A small class-conditioned spectrogram flow-matching model, trained from scratch.
Model: 14.4M parameters, log mel input, arch dit, norm layernorm, activation relu, moe top_k, num experts 32, patch size [8, 16], layers 12, width 192.
Training: adamw at rate 0.00095, 13500 steps, batches of 64.
Data: 39062 training examples, 22.1 epochs.
Rows from block 7 of a small class-conditioned spectrogram flow-matching model, named by matrix and row number. Rows with one number within an expert belong to one neuron, the router's apart. Each number is 128 + 32 x the weight over its row's rms, rounded and kept within 0 to 255. All counts start at 0. Numbers have three digits each.
Before each expert's rows are labels from the 100 clips, of 14976 (inputs lightly noised), where the router gives the expert most weight on average: "responds to" is what is common among them; "band" is the frequency band that holds the peak. Only what is clearly more common there than usual is listed. The data: synthetic speech, music and everyday sounds put through simulated rooms and audio effects.
# router: router (model.blocks.7.mlp.router.weight, 32x192), inputs 48-95
# up: expert up (model.blocks.7.mlp.up, 32x96x192), inputs 48-95
# down: expert down (model.blocks.7.mlp.down, 32x192x96, transposed), outputs 48-95

# expert 8
responds to: band
band: 1000 to 2000 Hz
router.8:056078130169173149188178187174113126157136147152243183117117140152107134132146167103133075148107125200125146130154157127126118085142162053125151
up.0:131137111051106092112151136137136080111138117139149102111110120116167144187116116112141154117093102125133089125124158146083121152147099156116123
down.0:131170151163138128181138121139128109115109134078178085124148125043109175134157115144172155180139109110094107112124154123206084110127110099124176
up.1:097138214220188168190118133128114094075139126107160154079062133127153160139087154064122098141128154120118119091107153124123050113111131114100088
down.1:081176108143122087150160130158115086156134133095252058139212125090147113131150117145161127138096139085089156135103130132197109153151138126106121
up.2:128155238212216163183067102146105112132096098155155122119132158100117146098077148099150093089125138089138147146067157154138109100122113145181161
down.2:118135084088199099128110072144095097174107146177193091183196164197177105086054185173171070097124097122078127134148157127067125111155099145143130
up.3:174131104092103090107101136112127095115114094084054126131156144088136120113116133118129146180166148140139152122139163084119072095107128165105113
down.3:161110137141103146089121141086146088118079101138140065164188106101140147166171089091140154087077128122166134145156138139155074106146151173192132
up.4:145131145148138139142131078136132139119094078127125141077048109075122076096183108111154116120114109130097111132084141124108169100071083093170135
down.4:076144095122172065097131131138120083116166159122140069137104150096138107163114110114151120128164117130190120117079129111153075137096155132147155
up.5:141134190172150152141149117137128152106030080135111132072057093101087075104190146124118124138095109136129038160063087133119155093102083164135138
down.5:107134075167118084127143133121155077121151198138141093176152215121114132127118138103170190081139125095099125087072129095137073117109109165149142
up.6:140090057047012116128116118137168116103137107150109093096127119128164118128121087075128102151135118071140131171139163127143104111178181162145128
down.6:184168173201139176131193131153115064122080114137093063144113080092164184095155102141142179119137087136068141138126107150165116123171131190129133
up.7:135129175116132105137146125105154103104125101128142122198123091160194173167089099103149158112121111131188078078148160111143100116132103123142081
down.7:134158155084102094068131085159117143145132136159139128208215115155152125130153148068142102112139154119114113167158144093141135108104064128111155
up.8:188159144064154159065170172146106123104125114152158079126096156181165138172109123124138108107111152120086118115099166079069184127135162102148153
down.8:185142177098133198093073134169170138110134115158134139163064103069153125128179179087123142106122079131093141098155112163121125081120139146162141
up.9:105122146167119140146094132066071153067133089111144135142076101097127167125112125148152178057120120082122119068160155132108099131145162112140077
down.9:093126110142191109114126129112131115127162107142152171196110151097134124151153095120134163137112089095086113107073102151151112069147186099185179
up.10:181166141116071093124177157118130150092192179125139140108122145143112168126197107086057155165132118137145099129189110153055119172136108129111135
down.10:126088142101152118101158123154095134162112065092158156138198135175136133127133106111160069115106133127167097131176132132061099157173105120059113
up.11:135195119156121127148128100142141134096136132107121099096100101079159119151174092111111153093102135148156207135123124144087116147081066124174144
down.11:173089100117147154155113118100065129136133110119139109076120077050070146139099123173110136138170177181173088152162138180109155128161115121173099
up.12:144129088151125147126147110163150170090097103124148180106079123042135126131122169165139149146150069156136129139094071142183094091133088105188100
down.12:087130098171139113146134170115069135102145150145132106144152120128156123154138119143129134132136146155152112158086145145214166096128140108142141
up.13:142102184169147155117122138043105147097089132141164151087066141135088143167070091089067107114185115087129134095144125109214068123141145128126092
down.13:072146116126137171195109144125104062162112111116151138112143119095123177146147116109080164118120076127063114134128141142111068045178145106134192

# expert 6
responds to: everyday sound; dry
band: 4000 to 8000 Hz
router.6:220064119032082096087081104112141100151126122112112136151084142118134186146149150150123150113107122135182141125106203099161130165153138141138118
up.0:066163202082091142168116135106091126112126129127103057164163155092198078104125153061103105076193107124157113155136129090127134119109089157099152
down.0:104073108029075129137131083153122108172131148145142140094216122108130134076087122120154121101162174142100175117124133146102126136133136162099138
up.1:157106154109148159128172101098175080137167153103181177148120107152131166120111128156116112120121144092120132115072108103094120169159142148126137
down.1:125136169135124116091143149125105159213116145083114141072131076117083082106140142151155143106121120151173120129152102070087125140124111109159095
up.2:154169210155173169153111103085167075128136114152135116155113153152100074121152131100102181141097145165125202109086122091135134122168096122132076
down.2:141124147139100180124131158112123133124089158105142188086087154128112093132198150121076103143131162114166165108156170127076106116104101116129129
up.3:173083143113187153134149096138149095129109163097119113115072099153163143104129093137116105109108083113147075142058131115100090192146123078158138
down.3:075138155102159128181159093159123108129150145166153105127136086097104077076142112178131129159145158113153089138137087112086149134101091148168133
up.4:155097154145161240143128130159126114132132128136143122158138160065095139163065134103105151157140135118089133088150108055158091124158129118148145
down.4:116147107092078234114085168122114087127078135175089163128082101059101150084099097128077173165138087123117124129123122126145122058071134086148160
up.5:196188163136140127127132131141133095126112078127169123138111135120068132135059068145077185142110126091146116148127122131165082162182094102146092
down.5:103082101147101165197153129151156158126110125142102086108085131135055119091088180122098085142219126119121065114114169118161130079166122125122087
up.6:125125106129099148055147131118113164138151141068123160073146110131153150111132134130127141174174107051134142117115151157115165107105156117169139
down.6:161121120080200137180124101175125109082161167153151149168147121112155126142087133102153127122104133154127134152136163076197187137101126146134112
up.7:164067094133084124144227202168147117135164093163146128085139116124134150130200104129116188132072121128105137088140142162114114091107097126133166
down.7:170123149078183106056159124074110106098089092118145091145201137169180080098117119136216099074081174119186136165149145124119085190156117132163103
up.8:137102075131130112172187074111098096127113154109132125108159093116130171079166071111131160112111128107147104129138131137139097161055136158100145
down.8:145177106161168107091140125135097092126120125120128096163141108143127170185146054128180048120098079140121118129118176133153162128129116127129106
up.9:157150153161136155165114071170163137121145099166098053128108129114120124107198139138070195088110129124123123142113114161204179158135112131122122
down.9:116125088163101124147085124111127157089148111122107146119122122099137132200178103102057139151147101123124139086133092152161121110106152117101117
up.10:143154190153140158136147101155124118086083098121136161212083095119164171157119109132088113117048053167103120152081071113115095111142119116087061
down.10:091105118122127187183143166100100130092127135093085132152168208153078130069120100182087093088185131090134142155118130101097159131161163107086085
up.11:115168178148140123147120112152088113120143117088105109160130080071141114180143130096119166134170062105155115120175121105181103147119096145129130
down.11:121158134115147172158121087175107087119112141211143099123120181107167170070031145148102177161099090155144123105139184118155183135116092110049108
up.12:125142138159142148124121111106080086092135136134118107099130177089145095101139121083106116124129116138118098131187198126054123144173113109163130
down.12:098143119168176184121101100156144134100089098161108140142146101108104108130054148118139091126167140139154150185131119093129094125121124126200136
up.13:222191193136134150096087151119158098100141135140094158141100105137149130157083145110136148151110138088143177115088182104171140110127127122168079
down.13:149155143185175128216167108101078086123127112129144131072134208158185073061078104143131127130084120068110090132111139080083117171169133116076108

# expert 7
responds to: band
band: 1000 to 2000 Hz
router.7:107109070142133060131118147173145136198124127182141144106151172178109084094149190157127101172144172132136212182203130154144154160166143117051144
up.0:100123149105130186063111129092174092144106077091130167130147101178155135105079186138162106103146084155074148129186167132128097099094141106083066
down.0:126159111153099086166143141147099176130132154181120086109137100123165076121117087141100115106063061145118086156138092117130108106154163119159150
up.1:172193175125070089123074125078155086050136155112126156099138068085148139117090147171112095107143100167116122103135154190116088138128155193174136
down.1:101152144174134064164177139097166164108110069097162112129137085158144132087067132113097083159095119146126111130139065164121119118107108129133126
up.2:077124172104146166170134111124142125170107107086110141049091068078134130158081027107102111145076117084137134134138138065112113058161086117177129
down.2:166126101139129120145135190189162144106087135114114169170131112143159173088106132165080173152085077161140063215147123111143105115139185176116063
up.3:083175143124145140136134130171100081124201068142137106191094084090103118118172157159118148106114053098105150104142118097212107139122082138124111
down.3:158140161137180112089038077126087138114165171118118146166195083146139167142127142119161166111089166122162138128189137171104139199134132148177120
up.4:078144200100140169117159117177080072087127135114098095128096063173137106215166085127142145102072111150150155165133170097158099109129113101168142
down.4:111155070107161110070192061130100080150105144121168084218231139102166100165082148120169078111096123108172156173124161120111110149160139104040132
up.5:090173160126140160104177147148091109088116127082117154151092112176086094105116097128136145075154091122087128091082149069137089060125107110158122
down.5:114105062127095107107156138157083089166177163169110164135119141132132146124101184170152145098152145052094087101148190131192129162082160155121115
up.6:135184194137144153133109125134072132131129083095125134116122118095116160131091112130135073126141109121121131106124117080147074070076140098161143
down.6:105091101084136169196172139136097104124046109116132091146150160127123135166150152179152084081156166139151150161185182122161167166097129155136072
up.7:099185139070138144108089123124077102064091166068106152141102103090108162106156134173129109113109079129135129127127150121085128135118071174170168
down.7:141174082104111124074124126104136133094193119125107125115134104099081108140188150184152142120131128098093141078074110164160144156092088157138122
up.8:136132149166174105109130132079109114097100175135118154145155094122126123117087100087122121079109184131112031141113145099137131084089123137108151
down.8:149130089069119153128150130133060171137091139176210113133176125163100160186080156148114112173131100141091183204142106124156133088109119061173142
up.9:106100102146135177145207110135089139114137122120183112181155106121089163102080135150153099120106153142146113116132138067131107153089141119167135
down.9:209145111086101141109114162141129121152115134183140141149158178153109164107149116168168106183143116136090160122167147174130110128082124085096106
up.10:153153129091111176145147140117151140105120073122130095100102115089102124194105094136163101088108055125108150057077133068111126082182095099113123
down.10:167116083157089113126131097028127119173137122128133164106112159127069136137162161136160103061157124162186120126167172128168136142106137188155114
up.11:125148157178128151150149173099178123085112134113135090171110092127129112189155109164142118087138078112129177091093159088146130079180107168121174
down.11:174106197146143209122200133087117120085120086163143103160130143127123148167172132113101116102132065097137099121097179138148096059119173127183066
up.12:151143153160135167125133122131072162094109077106106056107078110115155085137169115172150150128164057106123121132099113110108097135100188150161129
down.12:070122136170134118163160155192172125163138125171164163129109072136102121165155137116145135189145136117120158139113138102113142136128100091147132
up.13:123126140133159172120127121082065069090152132123103078098172096148124148121153101080139170140112136126086136139124105161147156137143130105166136
down.13:098153102120130097119146145162074055149106173082144132119125097148160170193125161144178182132144119152132133099114173184162091114161114143122137

# expert 13
responds to: band
band: 1000 to 2000 Hz
router.13:104110082101070059102116140188140164166136116165144136122160167200124066122150143192114129152185170134072192167201124159162146131141156173110166
up.0:167146122126161144132093111145143122132107121090133081105136041128172152147118102157126117139093098103122107083112157102122122093110113115160101
down.0:088109118158128154149159169139142114070103107106090162147137179122142098146088095122061082105151210124145113121101082133106176116089121125159100
up.1:132175099112195123056155126154149096131122098124126097153122078142149158155094144126151087132097103091178126095104138136144056138131090164137112
down.1:144108113105138123109118105135121154107198081065102122185123097077102178139118106183135132088154113095159109112165124099142124133162130166128144
up.2:113163146138136126120114140163119130143128119111180102122069106089159179118186060125214093123088098150088131105110105114146133093080152076131132
down.2:163055138117068106126086136131141074123105160137097089126073097170126122180115105192109118095117126092115140177160121174174143164097146115180182
up.3:185144129136146118127128108131166177115120145134038085080101123097138149120119053066154172128168122077112127115101129116138071097129088136136165
down.3:121140099114091139122082092150113117159154105202178113125124084153117133151148124139121122119179075074157054092152127125147137087117097129148095
up.4:153111147179155174128175110093153108130142148124097147095134097116127128070098141106181162101141109106117116113097110124113140095081062175103142
down.4:137138104096133138098098041129132125178162154215143132147142089141124175058073126154122156200188099118082047102135141121177179141093071147131118
up.5:186161143157172177092088101114120107124077103126142078083147091112123137119140113111130133106130148106146124125051096111118095127102089076127162
down.5:073097182147076104096153085130092134136086098144111224131113094122084092137134103141150072140138063106169183139121131186141102108096109058118054
up.6:168180130132141172153174094188167107163085043086133120096093121159090099135089119093102134163138146109126156092150053134105139123105096091157163
down.6:180152097073073178172144163146088165127124135139104121126102143157120118146090096187138177096139021093116154120133126113085189125120093153093080
up.7:124159183135174172100162117123127180121122087126078083106122094121143141138140104067134170129082115089191121113071121142125070145119141188130137
down.7:164163192155148160073101067080170153078154132104168149148119118119137145081133140109131196116178094094097107099142099129122118130120152103119080
up.8:181182240147145161126140149111112132122139168145107062146130120121150132176140132141134155136178113141063144078067147164136119164160135156152139
down.8:094159117158125111133177148129170095086123081140113083149114134092096154114108145095166152126103133154117093059129149138194106102134107201158146
up.9:127120095111154158147139141122153138114121131079122127130133114158156092136132141092193130097088147066146072095124129134082146087125102108168106
down.9:196187087134144110174119079090129136116204100203107116170081153149143165151146149170123084179090111104136073087114111121129121156161160089173137
up.10:094117142138124157136164149136121172129116127109124108108112095141149128164127099127161101176131112109101095089145099108069031149094124152144114
down.10:149183100147135117161173131096166105133126085159117099140094078108125176102101158125084134137160108171104062129098077126115151061214164108194129
up.11:143191255202214161123175152124151113109138164139111121127120127144123151182129124136128167107023113090122128099110142213080087105106067141170179
down.11:123099121185145148132149159106129095087151143117138063126091090129165094161122107062153140107117095133130087096077107173113122104102146179151140
up.12:158172148156144152142103070158087148108092153102147134114116066139100084114132115142078163110097083144082121111094121167158166168056132142114126
down.12:089105120172163169214108162104138095100100166149131113131132174177060144128164160163160117081155143152105157131166130172142143105095170077148154
up.13:138191142106164082093180166118161113057118096099127189176102145148135186111093110126128136101089128141212118103145107159127156128095090095190103
down.13:083096113193113120138158121121105083123140148203117103092108119151112114130189095111132156134168106075147125082098123171151155133184117166139161

# expert 12
responds to: dropouts; number of effects: 3 or more
band: 250 to 500 Hz
router.12:101164146091116118134129127138065147099135083139091090127119082065191137194073148132085108153093081106131132110098099117158127157096097106128159
up.0:090095131138112095177131118129147178130115150197158131109125161152131089158149119146082099155145143101190158174140140166128164136072111164108102
down.0:135142122150101102186112089139144091111156149128111138118073121143116099159142102154136107092125129057066145045121131151194122149186107171148144
up.1:137163099104138162091146144154090091129154117136085074103145092138124158090104178138164128140118155096113071134168076154154135146146138156136124
down.1:093111098109149100095117128070118114190169138146121114084145148145079048131135149099171156123069122113201079146159143108107155064104115141080150
up.2:153110147179189136186141128144124122143114130143064084093075110126191098117159144202107130137175159104145157149191134149144132147129143163117146
down.2:145096113169156116161072132144080147133174119185122100106087112157116120156176061181147097103164071156115152152151118146110113166131134136144155
up.3:165160103110098130107143144133146150151097125080164137148083093157090088084174168110174129148142135144122102145171103069176198135050117170120152
down.3:110071125115096160169095131103165052115177134151119086155085175183105108091096094161167137135114115092076097138156170086198115099133109123091179
up.4:090106150158138133117159152144230156123098164093177140087142142217133129107113134124106114156149137140122165112098152198125132095137079165144101
down.4:070132142135106133137130110141156133108171088136149127127101133145074082170163103155197138181134100131133111098165153150178094160155134187096131
up.5:137091102092061114051182097184190168172145143160182166084144083155116106137128169110136102146152153079125146137148115142120178199116124162127105
down.5:108168126122097111191159143177125084121162158167110109119066109110146107166171093081092163133151174156121121111112083071151084126144131205201196
up.6:167094124119112153112111187147149129141112120135194152139124149135112165121107163110116107123173130150065095117160155099120147130120157142137158
down.6:052154172176108168133156137140065138105138082101077087156081056162117132122179149112109124130067166158125155076178075109123097110136133096121123
up.7:222069106114088068135080160130103065125115119104106098152107140104159141158156105101156143076122106161117091129098144160129112157136177091126143
down.7:128083119100116111111122145139128111142135172137097123151127130160115115102074151120098131105134127111142088170109109157119172143100069123154156
up.8:172144114151162180141179112162152103134152106138185134110165147169096115127134136142181090143144176138152146124182124098160119154147097167099128
down.8:113126164112115117178100150112094131200178138100129115104177085172106050161162137112144138122141119136093109194177134137143189150105125145093185
up.9:144118119153152112135096123157159138131146190151133101090114163155098111080158141143155120115140122154126103105174109110151145188091150147133162
down.9:112106085145112074099063159098115098136159140125108068138116133160126108181134085080135143108120129140160065108127146043176146156159119192141177
up.10:164082093141129107115108150192115113136138105127128160136126202148104149161180099104127102109099168223083117130115194133112074102170151091150166
down.10:091116110160143123125077086142110130147160165104152123145140115197109197133103144125125148141177106168156115130148084122163176154076188156105160
up.11:111080117135096078102208101124188135124073111163081115133154116168128147111156101109141149187080173125169144130121127209124203150135093170107101
down.11:142154146156117082165125128147154088134165133127149100058115176064091054131075085165112116120123125142151105092140100114167157102109081177104179
up.12:099147140141122123145088147113152195162108100096167170156114127144127133115112155141161113170170142113122128110148126133157120094086146135137133
down.12:105131089123126168128159131129107109119167136101083104155112095159073120147072165109176161126123093105152123119184130090170129159129090189088106
up.13:193089097147155089073106146179133144171132109133118132138142202158110170117196028116120113099095174208070154156144158154147148126135175100170153
down.13:052121107071109128114063140149107158119146177079168116161145114174077171134137176120168128117146147167168128146135085177153145152067130179116157

# expert 15
responds to: everyday sound
band: 500 to 1000 Hz
router.15:184188133138108130133210165151133115125128068127234202177177146139069161123103146126169136116166138170124172136180193133169128139103126134168140
up.0:210142093133161167144120163143118107102097128130038091148168142077177099175166143167115204110076130140077146142118121083129081136143133094160114
down.0:109126119146153255139142104084106137092112056144159146125160115094144132089173126086102131104077100127165116108172110091138121153131137137128140
up.1:149141084102069086114061103131146144115125102116090097112146086107096104091181136092099132145119109163173149129187086120120095102117096151074125
down.1:136106053046053147170172125128112140177133119060106068162098106116102122097092106123091105124161118106109149131149080078170169162118111123122171
up.2:062138131130105111155168200158155106131148093093196153113124163143126080161063096142128148098102097117125130097131171148073129119120085148146081
down.2:080122101069168163141120141147105116113135104119161130140137129105089133098159166198143141098099189122097172092155141092140049085133122118134136
up.3:130129140063041101098100106137089091168152142103148139162117138106085110100165077115096137131145126146144118098117133166147117127138116167160138
down.3:154171068066128145068096148168189140070163151162133137166125111124196086115106113069079189129110118098112131113125139128161109114149151146162126
up.4:166091101169164152126157167118103140086083142102080140170139110114112119136126093108086178141101131109085119136135096164155144154094097075155120
down.4:127167134124132138129103157153088133062085176097118136161188115077190144104050144139191090150096163149080107113112079108120112186154114046127124
up.5:171115128105158117105123103070092151120124166105161177102094147141075134175128061167117147173144127137124136145164120191123069112164131090159152
down.5:073144182148161116154127106144135155114111135181135106152125074137178062146119110114122129132095141140118071123124092108113098098152117109119117
up.6:138155182115149143146129129098093144128100169073112160161119120087128174094148147146133114136136098115191154173093124133132147148139149107146169
down.6:123142170161102122108155077163115167059139157154059046104110133176145086164059073134086188134125091129124105119122078191122135108148162141106108
up.7:127192173150117112171165206137143117133131125130174155125090112156148136160095109113092125101080110161107107077093177126144128096099111109123100
down.7:109142099119149176157099147168111083106135106085108149151129142131168202120150145149157077120106181113117160174151114133178119131114108130162148
up.8:173141101086148120140074145100041118084076153113096120136136139069183186085109177147169181132136078065123185128131094092122122092156133053131116
down.8:061093118090122122130095125123099129107143096144079088140134084136058159089103124181138161131163111116122127133131104143122131081105139140117143
up.9:197119027108075095134135146134135145076133172125070141136185103144153156109138101110157201148107169100095145133092089139142088127112128120175120
down.9:123174234193172166112133165116122113119088109098127096139143127172143157140156121118226074108113143147129116139140095189136058134169123124135085
up.10:107172169123116143137141202114135095168106144114182136102074124169106125141166135119077114116079128141104106131115141200127127105132087153113115
down.10:062122126116143151102126157123114104049144101084113107168132166125152139192195132169160079157119156093090123154122125106152102158085139155159146
up.11:173143114112173123144130177130150134090085101118092141156156101124105113119126050158143126181119092097123072145122064114142107118113117076154115
down.11:144176200182122108131147163162068105163096177120134111094160169086168196150088120138182152131101133145089123098143126081127111147160114121119162
up.12:058118071110073092110150173162200114127130123112170141080125115178111150153137108189144144137155061174101143118161161131151109114104122121129118
down.12:136108113121148156133113170077115045088171143055140135136115156111119130134221132146166192085150149108079099112139158139170092128160115140070092
up.13:199163181166175101152117144167142193147107134182144125160128120150136097124195141110089204067095106132162115143153071194075142139128112095118135
down.13:047032177190209107125160107086107150146139153123150179193117112141094135169209144100171154161171133140123148106142135108175142120147145098166152

# expert 9
responds to: dropouts
band: 1000 to 2000 Hz
router.9:112083030092119086085048111166135155155145117167101107075118139164093080110156174190142106163191179130127171171181124128175129168140177141070131
up.0:243174149129139123150128087135107120066067105127089101145095123115127134081101097162103090099105125094123124086111138132175119123109100139142151
down.0:029090141137153155123138155169173170077131134135178137073106131128132078159130152115135090110105124107059129147134122100185141170105128103177147
up.1:178134128146119175142125122116094146135104155131112072149111083087114161159167078159086175090114117114166171117145093109145090173202104130107176
down.1:105167144092130092134091096106146164140065135178073121104116140127124132140154140117088150130113155156192139114143082089085112146156169133161167
up.2:151167127106125169149197128132142092119103113114122123123102096099125107147173080134143125121071109147129109148165106153155136108149135138105096
down.2:077143120138077121100142118164129096138121084126086108134132095164084140138144149164158092076137144121115201159170148124161131125147092126117108
up.3:097160162127159150210116087123155094104135196115146095112118068147184101143157086100185113121119123157098056173130146151158085122165106112139170
down.3:114233092115128114126146062172134099105112148121134107132147094083115155193121100147138160151113129138142143142070153093162088118170107114138103
up.4:171139172177147116113152131086156066096097135094132075133109066118136105137144087140084138100112113078169152109097085146162150105051087158134178
down.4:129073177114078148133107088152163123135142159172127210127161150116052150116113153155097107155139133209061081142186172167115116112102139089119126
up.5:227153168160166176131179103170113084128059087132111098150117124107117134103134084123071075097145123125165075143132071120126098147154121119161114
down.5:030129109075141156162135127146181140142142116171120101154111106090095124183142162154101092188127098149141097154170151113136187080105112151149174
up.6:148147139131123151170144121128106130125082083141131069106082113130137145104137065106126087120103046082095122110057125188110126050105107071129177
down.6:131167127081123108135101161088104148072167066121119152103156115141123153179173154133181155052146185138099169120203137125120111105060110103124107
up.7:154129129119140205141070158141162155083122114113093129141123083120121101105129076112092157163164112066122067098176124119127102064065126161137107
down.7:117175169153187132159117078091142090158202102088156176113099111183122092145103166139139140167143134083132163148104147089114168241140115121064111
up.8:145145114150152155170091158091172149078106182092114109184149075181171079113140096140160123167135095110070144097170152124101089112107192114152100
down.8:120173096118160100130134146166152183105136083130130165103112128124129109116091138140068131126139116143088110083102113054094096120173176166141131
up.9:165114143126136166076130153129078130061130149131131161157135128136116143132127079053153175171143108148093103123110133118139102043165135110128117
down.9:088075151097118205147120129112118176123146128121097107155100103075129113086083088120111137044137125109150150140130076119124156134086106205104093
up.10:128121160158154188151137139199125101062106047154100158133106134075158143136101090147097156083154116102160142099116119086110063123093079126150139
down.10:218078185117112186133122082160100070139078113125127169169151112130137094170102176097164142152032181180156160107133155103118114152110129146166153
up.11:154158145119147142115100121076134195131126140094167111101118097089081092124040106123124082127144131068113117123098129199151128115118158132088117
down.11:147133139136129073141114129096142148154143082081150183097145135179147142158098161143150102102145116142156130066079112109134172142149083132129100
up.12:151121121109172156165099055061128126163113173131084038190078127080137137141154106159096157112105088149182156098141138058136115147177051064160214
down.12:070095078121059098074108156082125125134103144149136134110127151077147105113111102199117097138119043097113144128161129121137148101145123040121123
up.13:169149180163194208145127123058155095160145115116120107143104112072073111110121105135088125111113149112174187141129121127128087127139088144130194
down.13:085157080063127145140086138144193113131106150064127202146138095116156099126101105146096139094128160146180162154140091111106155081085131100176115

# expert 11
responds to: everyday sound; reversed
band: 4000 to 8000 Hz
router.11:083129077080067059063062164150109097138126126123148129139147123195117095103159175184146047189146208123097155126173140175153128134150146173130145
up.0:163171104128123104088139115133094158131125151117071097116151135162117156134096101164138186153148101080155122146139078122146167208103086158136158
down.0:040081117115137151109108158156078163130079090079131103154156160127148105081126076105095096065110088144126145144103086160125119112114134136134124
up.1:115116074134129155136121158101165124145160117113108091188132139128131162096234096146112154130147127069167155152136157088126122198078101172135132
down.1:185096093132136068110133085074108202119189178166184132149159212166098137173188128089116174127107074140149119110122140110142129123106160095123100
up.2:074086130109138153172120111174183115113164158145176143175147119125059107107098145158179199133122133149167140081094112135130090176122133193133105
down.2:179134194106069141095109138145103118141141113197145091114129091153168136112063168061117144193101104136144124149080066110132125089159148158186153
up.3:132188133096145109152093141062129151112091159160030091139189083114160144153118152192114110130120148153195173150078103075157115121130105168093139
down.3:096104094133158114062218117143174179102089190095089184178152104094145143107148141110110156088147117144129086124184118173092129188123152120112126
up.4:135133134124113085155106117125144120137125157099081015077110126123106079181136113121090138170145129074109107089146116120116101144127091128054090
down.4:071088191109097114119138145117094157160128135073131153161154130181142161152135129134117128031199137128133148102122106107145118139146114046171146
up.5:100112083115102137134141157157163129100162210127149113122118118176075135130166139119156150123103151133166152105067145171099087168135121194195152
down.5:128189132078059139048085133159181149115112092133111107137142103122126135111112105098134175163120106108146096161104088162113087116116129140180130
up.6:093167172148121157160155162150136054134060185094165095107096112147113080137114138140057092129134092146126134137132112110061068159124054154126143
down.6:041066246175149119151122165127138099141101174063127114110153134133157137148209160176098146023134093127111166143108104150151146132138120087128117
up.7:115189099150143140131147085056099088130120160141101132126173135128072112175074087128068166130124141156146135129144167047125051098102091118127112
down.7:197141114185172135163119177226126158117120121083096092119109131077196141189169117131134041164156103118106113135067163126153103126148111172132127
up.8:114134113137120109175111164121118145116076098089094026068136135081118111135110132128111105139127086150101130116077102064093091086180139142136103
down.8:059137102070116094059118119146159125159157147000112139146173149126151128132081141132124131054171107138145129107198119155096149112143175133105141
up.9:144138109142136149134130125171143140129119074104106112051139114112098092109170175190116181120137189113150147177162102150118165146108046161131163
down.9:036178132093087096103133109145149151098179090130138106096094135142184148119149106112110078145119132121118133132053098118145092150122180132159191
up.10:134165167125102089062063143117139114133153150097129043110137125155128152121091103078154105165136143171126124123107120143110083056153118145183111
down.10:073059167094113066054091161144098148127149142049140119156098139167128129102119141159135112033121168122084120179123089088129144176114116150111148
up.11:129132110114151154146122095103129160112094124121075116093125086088185140069120154122181124121147109108074132098111075090131114104142163090106123
down.11:108126066149131139109156093142144143082102184091141165172109111131109139157166140128121088072130137080107129089144161108151113146154147120145097
up.12:110141159130135107126077102107131115137132174140140117115087151159117106162165148142104090147118084136120129172105131205079159128118116088123185
down.12:075057201120101134088124154112141155144151086153110046110114116136071138123130124101119079130114114121151096170110095123149174145118100132192085
up.13:084132154126143123147116096137152085113127141123167132151111114128156113185044161114097114123120167096182135096111150119127112149123049142164132
down.13:108096188123094151127119185146106173116092149142158110145130102112118176086141151121101047116115123158111109136126059094138132083154118109132124